Weights of a small image embedding model: activation silu, trained on drawn branching plants.
Rows from block 5 of a small image embedding model, named by matrix and row number. Rows with one number belong to one channel. Each number is 500 + 25 x the weight over its row's rms, rounded and kept within 0 to 999. All counts start at 0. Numbers have three digits each. After the name is the row's rms in percent of the matrix's.
After each channel's rows are labels from the 100 images, of 14848, where the channel reaches its highest value: "top examples" is what is common among them. Only what is clearly more common there than usual is listed. The data: drawn branching plants.
# convs0: expand pointwise conv (model.blocks.5.convs.0.weight, 384x128x1x1), inputs 0-127
# convs1: depthwise 3x3 conv (model.blocks.5.convs.1.weight, 384x1x3x3), a 3x3 kernel
# convs2: project pointwise conv (model.blocks.5.convs.2.weight, 128x384x1x1, transposed), outputs 0-127

convs0.87 099:486473512476531481530478476523460514520528490470484529509495488516519536499506493481499541547516517497485508504497556529561490542524499501500508519498483544506522507548483527477494445453533542458508463483495504513501492502501485499528480491486501510519535522475506479520485486564509493529556522431537486499505514534488503497512465503515477556461495502504535492523475527494476498501511
convs1.87 101:480480451479486521468513512
convs2.87 117:539492514512500475470528515514501500515520478519468503463492453491507520483479522442502565522555472523502523487478492526503483498486508488513470518476487545520551522545490489486488466463452540539524484480528502483499512549533496535474518518498526477440493516513504496470473522503459519526518509525477449496473491532491482529548523485481509486528509490527497515504508487480498497487457
top examples: bare; leaning right; spreading

convs0.142 102:473456480487511521495501475525509460490434620492500501503516513507515541497460510493464516498497517497499506464506469505448527487502495493509484494532517497467518498508532536507464461531498500508554496473540462486528510465527519466511540467490527517509483529482498518454485506517472558518501522517532513512499488482503479514509509480498502508493492496494496491508484456524512475474519
convs1.142 098:503459502465489470459502491
convs2.142 118:496494538445490472464489497521549437461491506455510534528524441507500565504486502479481493530486506529520524514562494503539522460503517533526448536486480497484508479522497539504512479494501470482548478511490474477500535535543462488486530497506494497487482485501455497491497507502482564526494506526502518470453525515487524490494523496494510497499481505480516490526517480484519509514511
top examples: wide

convs0.167 099:494493507493466505435486488508552460462496514484523505494526501465503504490480518504512461501466516510526519510526483502485515438451507524501478518498507442473486456493499491516537535519469466496508513544493459491501533511520497501448530505526495517489424488499445497474490510485482546499491496544492535479489508473487511478465515523489547502545502504459496487518529472506514518507509
convs1.167 117:441494492464502495478515495
convs2.167 099:460498563461518484490468478497524464499525506490529546507534446499513501485512519464487499522489496496485502548550524517523493514514485529522517530515466537480483498507494528487481461485477496476508518502487517492459477480526453503495514564565499498481482462531489517490505471511503515515477515480433503475513532500490523497477464533490508509491493446504537491521522520512491545505531
top examples: green leaves

convs0.196 096:501462529494544493513480457501526477489498546508504530496532509454519481490506491487478533459462539430481488477495508479487467524525495501526520512497535508490489463524452494509500508459484512485504478515556458543486466486518494533477542487516511511508463517502520518488496492508527495541526500472489510519520533477479494483478459529547471494474521459542519479508444515508485478523521
convs1.196 109:460494518450479493493524494
convs2.196 078:531513544505484472449514507494518487522496478519522503504498471461525518473493509500505503528546493481492523521449507531533492476485525511561507466481465485481543483528488468500486493471471472505531511512507516501481516531530485550489537519527505515445450459484441488496470479516466524500525494515455467470486479544506489524513496485479515524489473530518515492543529497472457511487500
top examples: bare; spreading

convs0.71 102:491536488516430478510508531487530490478494493502525548505478495490500508485452520516534486489495477499492517508491520512498502458475521549515492466477489450479476459514484503522528536510533493452496491515473484493540554493505490494469507498495455518529493485475494483533478509484503499468515509507521522494485497490476535436466538564456485457534462516455509500485541501510497522529490
convs1.71 083:477480532482478546488478488
convs2.71 102:494484453460465486493496481499520467436510534495478554499526477474497464498427472508493545478468513494501493477517473476490474475527524521498507485518524488510479481527514501516531519489516496481505489533512498490522511494520512471440512465521457491488475500513475515516508525507533481501504458543493533531447504505471520465477546555509515485507473511504499504449547486517478513514498
top examples: three-way forks; autumn leaves; narrow

convs0.128 101:497495483474476516520525540540532485459544504509483502510501499461479514547458509538502498496498513529512491458482434469509521483506534462488525493450514474473523502548502476497507514477506469563544499518496507518493496518503503465512520439484475475487488512515458467511564530499530497521514489518477488539485530495494480503499542478496501490458467527495507494497527460503490465483486
convs1.128 102:475466484459495533478485490
convs2.128 127:466486528538450528484521514489512531502493517532531468473490537480518501500499543505498445514546477481464517493434503485476529519484528508529486442459503493448492516498495475484493515509471496523509525495513491493529482482510501506497504469490507529503513540503493498481494475465490456448504527484483490490527514436472475480496483481442503483461504549510497479530524474544491499476520
top examples: wide; autumn leaves

convs0.298 111:537528477561467500506558531510485530505490493524499485475444517506432489522494504516491507488516467488498500481461476505499489487493502506497516459463501484517520537481504475494487516514521506542515508485499516482505504527435543501500489517454486458505538502480516498504530511483515455471487503508516472540493448534546489517549550484476511450516508506508481498500513479476493495507441
convs1.298 098:466517490459519470481496471
convs2.298 131:427518497499502477512506485499473544511505498520483487478522512484510482539507505491505489526536505489424500502452491471493522560508551510514534482508507529487485515515520480505504494481498505507492501462513513501489504436453483489514495500507490506493549546513472489505506479495564471486471500421489503527534511459446470502482451492486491525479498494500531509497519511534479530493517
top examples: two-way forks; wide

convs0.118 099:522502530494533509466477475451489503524476523526512478517543543461493484497534510512538488504499520492505466505503481478506500495481492495511497503545530475485482462472540478551522524536460452493505505516535450558505509497503503538497518465504557512471471513493443490470491476482485525524495446502503529464522499475504493518464441499540511539505500523502495502520479503498529523520511
convs1.118 114:448457529506493493504499507
convs2.118 093:490540509481483458446510490466474536540455523530467486482515484507503470497462504475492470551504481495498532487482483482523524475530544519554478459519485507468510515491566518529484452523511465487525498523526479453487505515513477490530500510530518509469514486517427494488499462499502508486493449504487507501513470516480468545500500490505498519454469487503504523496520508502499543506505
top examples: leaning left

convs0.114 101:518500448517490491505510508484521495491506515497469493466472477483482445509470459523495491479479523487492487442481486457442493514522543455477538525468497515526490497506469503514483508485515506493468486544514504494502477481494514490462529504502452482483465509519505436537513549536541506464482477501485493517525492491485477480493505514503463478485478483512438545439507497505476463488482
convs1.114 095:479542487464515464479503495
convs2.114 103:469517500523490475496516524516489517504509473482482482447456483510475479499518523483534511495499493484469493515508480491495494530527499473486525539502492570518518548504522505515482442497492511517490504514491515442479488468453524479468472516521511465503496471540515473507504497484537527514498498511496432485534506513494472495516481519511498527510492407500503557472521494487494531520442
top examples: green leaves

convs0.380 101:487497532487492447483471475499473495525485497477524541470511467487519498448465510473479508503488505499472518517485527465512521493481547512517493480528478523483470466529499520490485500492468490446502487505516500486520501489550465531431525569517487514497478498491474512491450498532467499455491478480491513465528511508429513468484479554483491503534525478503512480504507518507483526522532
convs1.380 108:518488438496482518504480516
convs2.380 068:517470498498457479452527483531470475465482549477464471452483474501513503475505508453494500499510542474504505485501470506480476500496504498481473500502489515514492519487470495476499484518442504558502479505533494452544509523497520504426508518485530481460507522518506503459460500529489506457486505534513487485517482487477473459507511500483497481543530504560455504516510449516496485518485
top examples: bare; leaning right

convs0.258 100:510504490514470510474508516486519521502513473519500455509498526492468501548509499556497445536535484523544519471479482467508546464481560501518497478477519479468528523485516490496524541505517447533478470504491488518443503520478492475511525495490493493483478516472491455481527526483497498482463520507521495504495491499522474535513521411485523495502502545474494470500527504491502481500449
convs1.258 107:492496481515500519436508520
convs2.258 105:504497522519501537471507533494503516508518472530497482512463497507545488485550516474536456484513495508500499544511546519486499543494466479470515496532450524495496530455476490468495466526472541532481565486483541474508483485517500519530450519529539484508516473532530533502495466437490488524520512519468469480516493478524482503512485509485495503479484484490478552511502481508517512450501
top examples: two-way forks; narrow

convs0.33 098:508486528484554490487495495468508527507465524529470479519525541505492495517505462508517473523510559477504514488491498478500517465526521494532493510534511473495500488501505481563542520502511444491506492519547470515474489499511501513523548445492501506559472543500489486502521499473507512506482479501503524509533505482491440525476473507555470543439523518506510497529453501488490495540505
convs1.33 089:540499493516483485476460469
convs2.33 102:507540497525504511476515497430541556521511527573445477489492509513504477518503490474520483482511542505540513511539516527455486488495478506507474487509517508535497547459503471509535515500485518525471494498527489489498489518495496490524504493481515421511564519529505526483552507451503475493478521495517495499505476469507487489499509458529498465537497508523463483506472524512508509503486
top examples: leaning left

convs0.66 100:515449507471535495508481486492511482470514514511489507514537534464494482521510487530519489492448587479517495474501495458509483490517516509498508532479543476501476457500469473513551553485501479494501503528525448565497494497488491512499522446476496525496469553491503490494516516503548478520513494498515527510505547484496495475459478512554494522459509507515491488521456496502505493521523
convs1.66 122:497497467456483504460477510
convs2.66 098:516464489507527527527482491525534449487533485481530549482533496476509501533493519505490523451487485487523475511549466511459497496473464505482518546462521513507512499505499492485486510484474511524537530502466501526469470490518502477483550507551495490477474484502544487472524546512531521552504540524484491530515539531542540469512507484484539451511490454503511495507492499481497490502467
top examples: bare; leaning right

convs0.377 095:491477491478507522478490504496575477481489573504492499513502505491521535483461497500503509501470534529530497442510482472469526463511523463524480509509533475482535484539496505537504485506495490482510503532535450491539496504536497470495519435485508504520468496515485475512494509513474574524486489539527499488500516461457484488504515488500470530505451524504493492484496492525528448503497
convs1.377 098:488487514526491451477468520
convs2.377 083:496522504522443490493529464486491471520462532507539473483511504523451496491477540542449461492482494469488517479475450465497515469505524524540513466484495486471479489456543520542467514560510422495519467499525465471491496483472523507464524519490502494488484484477462522480498521495507491452485459511504519503500466507516492500500521477490519453521502500523508477495501485503486502509519
top examples: spreading

convs0.290 095:476496511467476496450499526538534481455497526476502508510499490503513575490457533494507481530480499557545536509522488525515544435474495513507477524507494469458533496532504511503521494508485468499517518535487482474512514521525480480493521483505500500532468487507464497487488510510439563516520530541489501479509498500467502510508540493480506514547490509443518472531512473504510497515496
convs1.290 096:476467484467516468485517471
convs2.290 107:498514572466495453481500503502508453471497495483535543526505442492542526486512488482516489534501505498473490545524523495551503510509523540523503487509448513474452442516475526502507507500469478463512484499487517512527533504544456525481494513509502520496498498514475511526461476515502507495481482490472529471496530484482535489455493558483463493477477507474523491531502497503490533508539
top examples: drooping

convs0.185 104:520546495538476519489501542497508551530530460523507507481451497489490497509507522512508522492513441520519479510487508538519501502479481485501531483490503481503573522521498466497491498466519526530506526507483539495476482545474505514511486513525486453482523448498483457515519499480497493522531517492473441499504465549528516504543494462473512477515468491502520496502520545465484498501436
convs1.185 101:519518479503521450482535504
convs2.185 105:484506453474481462477517471537470481483493527516473518455548497460501478529473496478501545499507500473450480494484448475489494524516541536514523501509528524493494485519542475514493484488476502511557513499543490484500525491469485467489486493503525502441533553538449518480509498510550489521502491506485520546476502503483501490481501493512544499512474473514515520525518468522492553470480
top examples: wide

convs0.99 098:515551537486513463487551535504503518485481491530490489510511456513496521510487487487509509526551459473456525512477474524527498495491528507567519494492446506489517494533498455540500507496470464532554507450504539486485525531500492543491517482513489487464566495514489496528501494476497507513499493523446463508487500502493480526502511505470470493533465526501530528530518491475471515516502
convs1.99 090:516460535499500470482520470
convs2.99 108:508452474483550480497485475495465520505525525522449532522532513504508470521444466515470517533504555505501523474468521490504486510510532496506505480519518499518506505543500479462528528449509514511509496490528492533505455515530482498544528486470471506508508576493504494466526520536518449478477508478475522524517524513472481487513494482538508522460505537527497486535474502515467498509528
top examples: autumn leaves

convs0.119 101:518521495503501480471505558521469528474497497495467490474460464497488485493483473502505511506478494499512519487496504514526511479493512469461527534493447466520529514544452484520504516467492482516495496535455541470486495541488502522499487508517467474504521464524516449580517505527505514496532467517467462515545467530494460495503520497480455503501513495492471572500496496472479480513486
convs1.119 094:510558507473473480491509500
convs2.119 087:505536473519498464516519507461514528538479498503440450493490502532468490533495462508531524504482506507494501483516469508446477500543483491500499516512536520562504518485525495538503485520526507506470493496537495458512541498460548506476486513495486455475521497505503513523491531505498501490469485510510482499479467497480488525558507512548488478538471514521466531431514528477489497525455
top examples: narrow; autumn leaves; green leaves

convs0.228 095:514478498498534468541482474506445521520514481503487527526491495510498511506515473492481572515547497487467487486468524522530451546514508503490520473502486526541511505528488502475491492440526535491507445451506524536490522513486505543518494505490490493480539528458500488497499491527503450503513510439519478512476503545509509521525470496522497512487534537556513478503489522480458499510510
convs1.228 100:516468467494508507526528540
convs2.228 096:496505515544521531497508484520501509497496522480499493429490510470470503491496525492524510527527496505493494464476460511496497500484502500500471559447528521489547518533508475520482482478479505510530484536535456514495479506489512490470548462473527518501471532492515455464504507514504557492491524509534461489535497493495480493539500465500514547515516453510520482528464467496526483542437
top examples: wide

convs0.208 098:523512516511533481522531529516499502474477495532485488498500482495477504512498485494525520503550511468453496477475461509504480516479514482510535520486462484512515491523476452583489519494484468549559446452519520516480530508485517545493548484490482490481506516515493454531514503497526512513508476504444475514528511494519431502488491502481454484510499507507493565517497487489480503498501
convs1.208 107:508455524518500453489491514
convs2.208 087:503463511491532492501482468503469510515530522522495529459528505456547444526507489475494543448501517450468507503477511498462467534492504511499540489504518507517482495519480460484513528449463531500493528510526512509495471478506495532485534523538485493481530519506529510457508495499545452511463517470488500547531496502464500473499465527526521474486556477529507491519472509493463506508512
top examples: autumn leaves

convs0.74 098:479503539479462488461491487514502490499511483473533510493525488501502534488478527497501468545507480525514540549516508484532545455461532564521470495495487497462492492506513503476522516505472472495496526501480497484491515492517465499453515534533490512513487496500478510461471504498468504465471531509486502459502526499472529497504516501447541527548501522457536452538561493501497546512504
convs1.74 101:495476468467488504450505513
convs2.74 123:503485515479509463498497481520474466501488523483502537494494464489504528467507510438504532483518536509459476532494530513492452546505489521497488510531467548516478471521479524484472451488484533455530490490546521491553520515549486524481488557477515499495491539517469542507464476528463522504466494477475518475483508495478513498500477561495480506505529461518509491519485494509485536493515
top examples: three-way forks; narrow; pink blossoms

convs0.352 096:531512485464532496499490512485446530515530447517478488564509510481489492525563483532526519510503509520516477499495503485553488520501493469478531499520507478532503494506507470503544517493515491512482520470466521568484532501463500530539464466516507491450530494478472473517505505495518471550532461483510499506484497529522503531497461476543507544479490553500500515504503530469499497501504
convs1.352 094:525468474463483495523516529
convs2.352 083:494524478553550525565485493461483530534486507511509514474477538454488479528498501521519507453497515512494416484493507491499509543464502475490535518490532470519505493514507459515493523483528504480501508498500522552507485487480496498535513501502458500509513501520499452540519495518526502494444497439497492492535513460500517482503478469492476497481477491490517481487482569538507507491504
top examples: wide

convs0.100 097:511500532478518457513515525516528479450513469469493493535485460535492537491503466488518484538529512526511540517532521552526492472497508505500472532458454502516529503523453496500532522471464468495487443498466516499491521550496478516493503495458471497511493493524502483522498507535464512463440511517481479464484535514477483498517511500500478503540519577511494497511497479489482494525509
convs1.100 097:522524487475494486454480531
convs2.100 087:511507502492512493507547501485512492516452524528484451521521531514457482524497459543456474512482515443474511494461481456480524493537530498555526486482501483490473482464498500508495550529518444498508519459548501518480485464468509515482550497484481526517480536463517536502514523504511481467501505468468527529529471471508465529496529511503469498483492508506504496529469512492478494504529
top examples: autumn leaves; spreading

convs0.12 099:509473512395484449453488502516525477484533473478479515568532457501513514506502485513482496523500512517511536526533504493522506475503517504505502504531472491499508481542502500489553519486466475496488519496481521485474530501528480523463513488552481493477462482482462511498481514516470512524502498529484506486447511534451512515499503512514520522514516559496512487503535503471459491526511
convs1.12 094:523495531466487457509526510
convs2.12 091:463543500557482542517523527451552490516489520522517482483504542504489513523487536521522476499534501505504495543511487564472513487484471533532508490494497479476490536449534494479493511537500477506505519494502499495497481453482492472515532523500505489537494459517488512472515492455489522467449554486477513471515470462527510494503533466469519460511477497492500467523486507539486541488498
top examples: leaning right

convs0.329 097:530540516504549487479516507460462539524487490510472454470483502515482459489552471486544475526507521498498478520504503508529481524515491479491510535515491529526493520472504489522509491513466485487496477540504500506497467535480499517526444505457543478482530501546487479535516480532515512466479427495508492474536485504500473524495453496546476536485501489518470549509456494500518521497491
convs1.329 086:477465536499499506478467468
convs2.329 096:476508526455500503507534509519522480452483548522471488523529473536481487490478485480461469561513491478486537511504488487504517491564522497542493505486460528454505524489513526495474476514492484509547498483521497487478457511517471462533500458492514498496508529535494546493557477502511486480538499515436512518509526489507466508484529494512482502469454505516502526517511472526494523465529
top examples: leaning left; three-way forks

convs0.54 097:502507503504506464511504491503453519532473493496488506467481457503510514496499480494471528515549484445447499470459504505537500531528543486551532467490459522498528499542469519514445474465523508490509446455519513502490499489498510527499511491508500504487520495452510471525477491530503497499527496453563461519505483533488482517519482501484449508461514506533522510489490516481459463510507
convs1.54 102:483487475450486484463505484
convs2.54 116:486516522494513465501540514496501537539501476517461483483473460513532505528499474490465516514540475466466531497472499500506528531546531472538536478501461559501520534533490522495476470458508506522488487463504540474465479489492511508503517485524488483499537482483507495516479499504513505515496503485508456542510479524478450558526485484496461504464505505521520521482493514481432447503502
top examples: spreading; autumn leaves; leaning right

convs0.267 096:496493519473471470454486507508542495485545478479503509525506463520519508497489488498490448554511488544526591519528532508512509450504521526509470493500473507488511507522493512462543516480493491494448513531466503457475507518524456500480498506530484495502471469508491510483496504493470508487444522548478496468463522509452517503513531501498526522509515541495509482497554492490489509530495
convs1.267 095:540492488512511490457508539
convs2.267 099:505513515503521501481505485452483513524466542525472470507522497522466503457483496479501487530507533502501496473480519453486497506486541494542457504506499485496506494503480483531509513502490501484502496459557466506525480528506481515496513520438497497520507563511520512507485491515464496445501482466462518438544511441472452479504503511477470527516460529519468505525503537535529528489510
top examples: autumn leaves; drooping

convs0.223 103:486467486479509510489504492514500454468491570508507501486533533463511493494482519490502490481474549497504502484500487471468496491502499502488462497517554491469463487497502503493494503527474497504529525536541439497545481497531502476507508471471532524509466543530492544456505490491495505507502487530497559509497507427482493492465525518524513504480517477495485481518479434563526498489524
convs1.223 098:501511533511504441509486478
convs2.223 089:534524541554521505494501517489494561537477499501491454498459506532460491448513511488510480536508520503509511484480515485490491496481506442509499530480471504529537536490493445545492491512488507505486481479522482504500498522481512561479503513471514466510495497496513455513510499496483512473505505500502419451542514489513449483517461509496467536517500500532472511494504527475535505532470
top examples: leaning left; autumn leaves

convs0.320 096:508450512474547493469509511539539479489510546508457488506498502511509537508489485492490505516477531499519536480496485515495509498544482459520514547498503520492562513532473507511497460469475495497527512531551485469488473533506502493510533457482524485512465506492497494475503508524480546553494518529504476511502495512485454524522497493563471525474517478533507493536439476473486454513500
convs1.320 088:488527497518513461526473537
convs2.320 100:493479504472497477508470474502433510511505498465521506494499461508521464497478483504493493504474487497485496492471511432507520536494557483490549492505475503501483488517491502502487515493499493495476524483476526489508490476496507515455495533534454506445513491508493471515464516559542443460489462473478487499530535508451493451489464523465476532475468520506496522477553529507490495479524
top examples: green leaves; autumn leaves

convs0.263 095:512458515486512524484505491483560454505522524507504482490486490490527485486547480496477497467495517471475483483501525476479480544538500455523507487487513539489508497507435519472487486485475524473455552523547497489492442483523499510479472487490532505483446475497522532496469471485483526515450490495524474489479521475460493513526477516520468535471501510549510485498493498517484449468503
convs1.263 097:521509534474509502531529461
convs2.263 084:468534520495490506453501545496487511499494513541488507521501492482548490488484515489527468514498504501495508550509510527494513505496468495500521487563453461471482485489511468520514496505495500519529540520488538485514493489548473510515503523542526478515483476526472527522488454454478517531567476520456511504532432461500486522460504531498491518491484478461477547538484501500498519480518
top examples: drooping; bare

convs0.367 099:502518519503553513542511493489500530533476523512482473480478505554490535503517460491498534513558496484473479476489508520516496528536499465540513516480494522525558527515493503507478469476531509486506507464517520501497476498485515500539492472470500495538554490496527483540513488497498517508459515463529442501512514505500483553556476475490451548469472511527534488502475527499491469494497
convs1.367 117:446513506485504471517470486
convs2.367 100:520521518493501485478512536477511554527455528503476475502442505522505529485488484501531462494488508523518513480486531488492531488494527465505475475514489484512502498519471510534533503503498496491465498507477502472571507528511523518523474472452483486546552489497510475539480495502460532462481476494549487471537485482450472477512493504478426508501496541482471527482486510488514462514510
top examples: two-way forks; leaning right

convs0.92 096:506477532484510511449486483505523467469488518463517507473498496496546492470535493491492489479434514454508496500547515521515497492498478501502502547485513475487508463513411504519525512479455500479472505556495458507487485510502479518479508483522515534510475468492556486516470480528507548541527493515550500500510488500484495472477486513512465520519530481500516501528455502501522450513513
convs1.92 101:502464513526513503486451527
convs2.92 116:496482513452495464486490429506468529466482542497453494491550513490503512508489479484481508522492525481489523459492488441525513498490557524528494498496530493494493488519497481521534522469483493487516483474545460503507524500471474507481526485481486504494554570494488505485511510534538449476479513470512517523504525484449472464471491483501488530504504524526520462530516516516520503525533
top examples: three-way forks; spreading; wide

convs0.69 104:487454539481540487504486473514488480491501527478491525510499488532523542442495494410489519539514538509498512504502559531530473517514484505495471514520486535508513505525475528481492453482476530476518460499518487493524486531537474508505494517451529515514484532515510511480464468552453509495502510497506496464498527503476487491522491509519481556505517507525506477538458485524506497497541
convs1.69 091:539471481503464512538501492
convs2.69 093:440521525470506477475470446505462503497483524478513521449540500482511488515494518491500477529488498478456487511507481487562515512507525543523498508496494503475494489517537500524502488493492467470530485523500481485484517483480463492497518492538493527483528510514447463488486468520553511505487475466514516482514509492467501476466439483491506546489509447490566493528482516514503550526527
top examples: bare

convs0.343 100:505474497507471468495498496537521490506512496476501521481478441512513527488453508487448521504497474494494548497487527511493518491492536497527514483461471510500527520556445513464483494440498534493473502488488520456504489502507478503471520557505461496501497463483539483499484522569478513469493564492491464499495500538476504481540527496441481479528489510512507484496535517496470484514498
convs1.343 101:460468504482504486514469465
convs2.343 127:504438500467552471528457517525496498517532444474488529535507491507534537524526489512498529481506511538505512542522545507499507524499472473448517525530489512538492495534486503437528512477489524498461531463467557517495519477511502522500495525551469506501505479489527511498466528527474503540505522489490489495474515522502522513515472523511502506530547516480501509494493513456464493495521
top examples: bare; leaning right

convs0.317 100:488534576488527509489512488497510511526515490513509474492530490513530513509558509455492503519533446492477495562521485543519515522506467510522511523496496547488519525488523489483485481487448502525489514473493520511449481513495475519512491511543537487500537464540517534479498452472467523551480514493462467499508501500508491549522478467504506503533533481510546487525473515479506515507501
convs1.317 095:471526448472512495488516506
convs2.317 121:477512545448481465473510510494537467466482522469490512527514475528480524477470492493510452502470542510499541527547481493507488446515503530517469501536472491500475496495515515529532490531494446474511490524497499457524522513515511499452509503497487481518484461513447532506504499481488532489475457549477530467487505494467501468485526551514498504534480505493499519506515483488496547545528
top examples: leaning right

convs0.233 098:476491482500447508508491496517504480481583451488519515524500476472495495496527531506489514488516466557509507521518512509504480515475478516443480494506503512511499510499513510448510509498514540507442498513446514489494536490483505479479471523527498488481487463510482517486507501485502474506498530514492509480433496519497561479518524494493579495534506510485510482471575504509499513479466
convs1.233 103:475508489515471528453484478
convs2.233 083:476442462456530490521466456545475456478506507499524524515574495497516494534489500487461516508530481500501502502493497520488498500509499515484505511506519519489484479493543540467482485510496513483508481482511485519466537470524489474519519486534521546441475542493494522457499508524507497533496514499519547552433514509509530541486487492532558507494522490497507503480503473515492525470517
top examples: drooping

convs0.230 098:486480527490514484444491490519516493511468521468497489498506445516528527475475500469458481534499496491492545511516506513464542486492515489530506543544455517484531505524493530504480478489472492492474498505515511443472480487532488512466540544565504504531466473511515492492472496542441581502493520517466477484540474506473470516514508506476490527528519474494513504513506501494479497510503
convs1.230 111:480460499448495501472494496
convs2.230 136:490500527443516497501483524535522446453523480461528543522531472500512520496516511488518487517473518535517494559571508494548512490498494525479472552502493500472472472508497516467539513505478489477530515522462506515500512507535454482510475502508506518512487496532498520518508486497507529536515483523478540470487537488502545493465516534505501518495499469450518506534499469506543541496519
top examples: bare

convs0.226 098:498522506545497525496484507460498525535489503517543495477495550485500504475517561501559478501506500515522474523494527504476520483420484526491480485501520465486470486464499484499516526529479511477477538496484475523537495492491486496511477544472518524549500499506525486482496487486481503468485528479499526448565510451518517476471491500462498495528485499460486477528493511534549543503494
convs1.226 094:491478477496517459467530524
convs2.226 106:506533530503517499500511499474472532530424551538499467495512548523489495505513470501494468498493502471496499511497511499502521483502505519553486465534490459482479491460508517508496522538506473496516527479517500479508505506492502502534498520461494520568563496487519538497513462471484485459445479484501536509550461491514454533489500504491482506494547525485500487548467500496484508513538
top examples: three-way forks; narrow; bare

convs0.95 100:506520512477522491479507526506478506473489481497480486525511516500476528510520504489607481525526535549517513531511482520530503452471489512479473540521486462510499490501526473539564513522487450507532481495479498504524559535492496510522487468460510503519505539535446497507518500482480529525498481543501524484501506491502481514476497505520502532527516511460493516526483460492518538518503
convs1.95 095:505464475529503522472471473
convs2.95 088:518515508498501520446535506486473519479457546511469482457469492473520486484486488465530466499488513504502462492492497465503538519482522487498488491518479486474467469481470486523486517518462497508523522521523513496551479537538481498513490491461508497504526542543496508524490483495476507473496445512484522495561473455481459499460531513480446491482499495472463505547471469526529478468520
top examples: autumn leaves; narrow

convs0.108 100:488532497488473516545536545513522494475524485487499495519460474551491515522511484524496495509541425524497498515506495526512507519558483492495503481475457536495508551488491523474473490515524499531511533482453579479493491498491522459534464468489482485502556454503500518534514497472502487487489510501491479511466520503519514514527531491473484488468459531489506523471530472487489487477498
convs1.108 103:520549475475510506464502509
convs2.108 096:490527484485474487487487486496487496504453519512515483520543553499459478509492520527499470506445494500531495502527456471521513445490504524512475482511558443481484485459565485540511504560530448498533494509507455498497545510464491488501496501501506504478487497489450521487506492480510489515525454519519538504483482499513520507473507502522544496524478486467509486502514519484537550519503
top examples: three-way forks; narrow

convs0.31 096:487476514512532487542516479492532481497466529482488487521485469559495522490480452490452494516542514480471520472491509510460491522546514476514486511497471572514512526491486545491447469501509502480484427468533507483501495486522516499487530510474502500511458522494532511507488511528468516442438520486507479492493512490493470511540507506511450500491506525528483499468486503500485463479514
convs1.31 128:528484470498505441504513495
convs2.31 079:487495471486481486520528471533471477478478516497519505488545503461490493539479495512461519515510493467465483449441441456514530514494541522507524481462508489476484458509520496522474521497490467509538453487519477535496524476486492489492535469492514538464485574468471496487482523528529461498529469474512524548485487487489502498471526477475513471490507503488536480499494480510499486476508
top examples: leaning right; two-way forks

convs0.102 101:467491509496423500478485494529512481483512491464534526491491467530512519487473515485469481521503458526512533539521523517514515480487502529501474485516460496483508511500504522458504492504505508510483530515457519413487503484519485484471492544541485503513496451500509523485477491469480498475476528545476489474482498510487538478518544510445535515512500497473530489503584484506497520498505
convs1.102 110:518515482484506482440513517
convs2.102 092:507526531507499505485469458439501514529491548541501506522527500497473482454505524476514496504507535501492471472478536489496453511478509514539487477529518489509517481500491476547506495492514519429500471491578457523528504519524491525485510524468509482498474520498472494498508460504480498483485491466480507461503500471473493478505454523525491520513480517561488461503496554525519535520490
top examples: narrow; pink blossoms

convs0.135 101:499494492522537530541513488499516519544499517513472459480484509523488510521504476503468519502543494495500495470489488513467518528535485431518521520482511552519566548498524511485450473484533516503514509495530517492466455485497527475536513482497509486516506501494513484490527512513503516504458533478507446522519490498524482553562492440509490519452504485535506493485474509490490461486472
convs1.135 103:534494468494511453472509511
convs2.135 076:466472454492508505517490485531495488496554477491520544475543510480523462548476507515509550494510462498474511498477474505477483517522504536490508494476542530479512518537535493465507487460497528526513534526486489509464468464504507443535498465526514522456492515495507491457505515493551489528496503501520508557476523510487525510510496477524568511463493470486533514483503465509486500486476
top examples: two-way forks; leaning right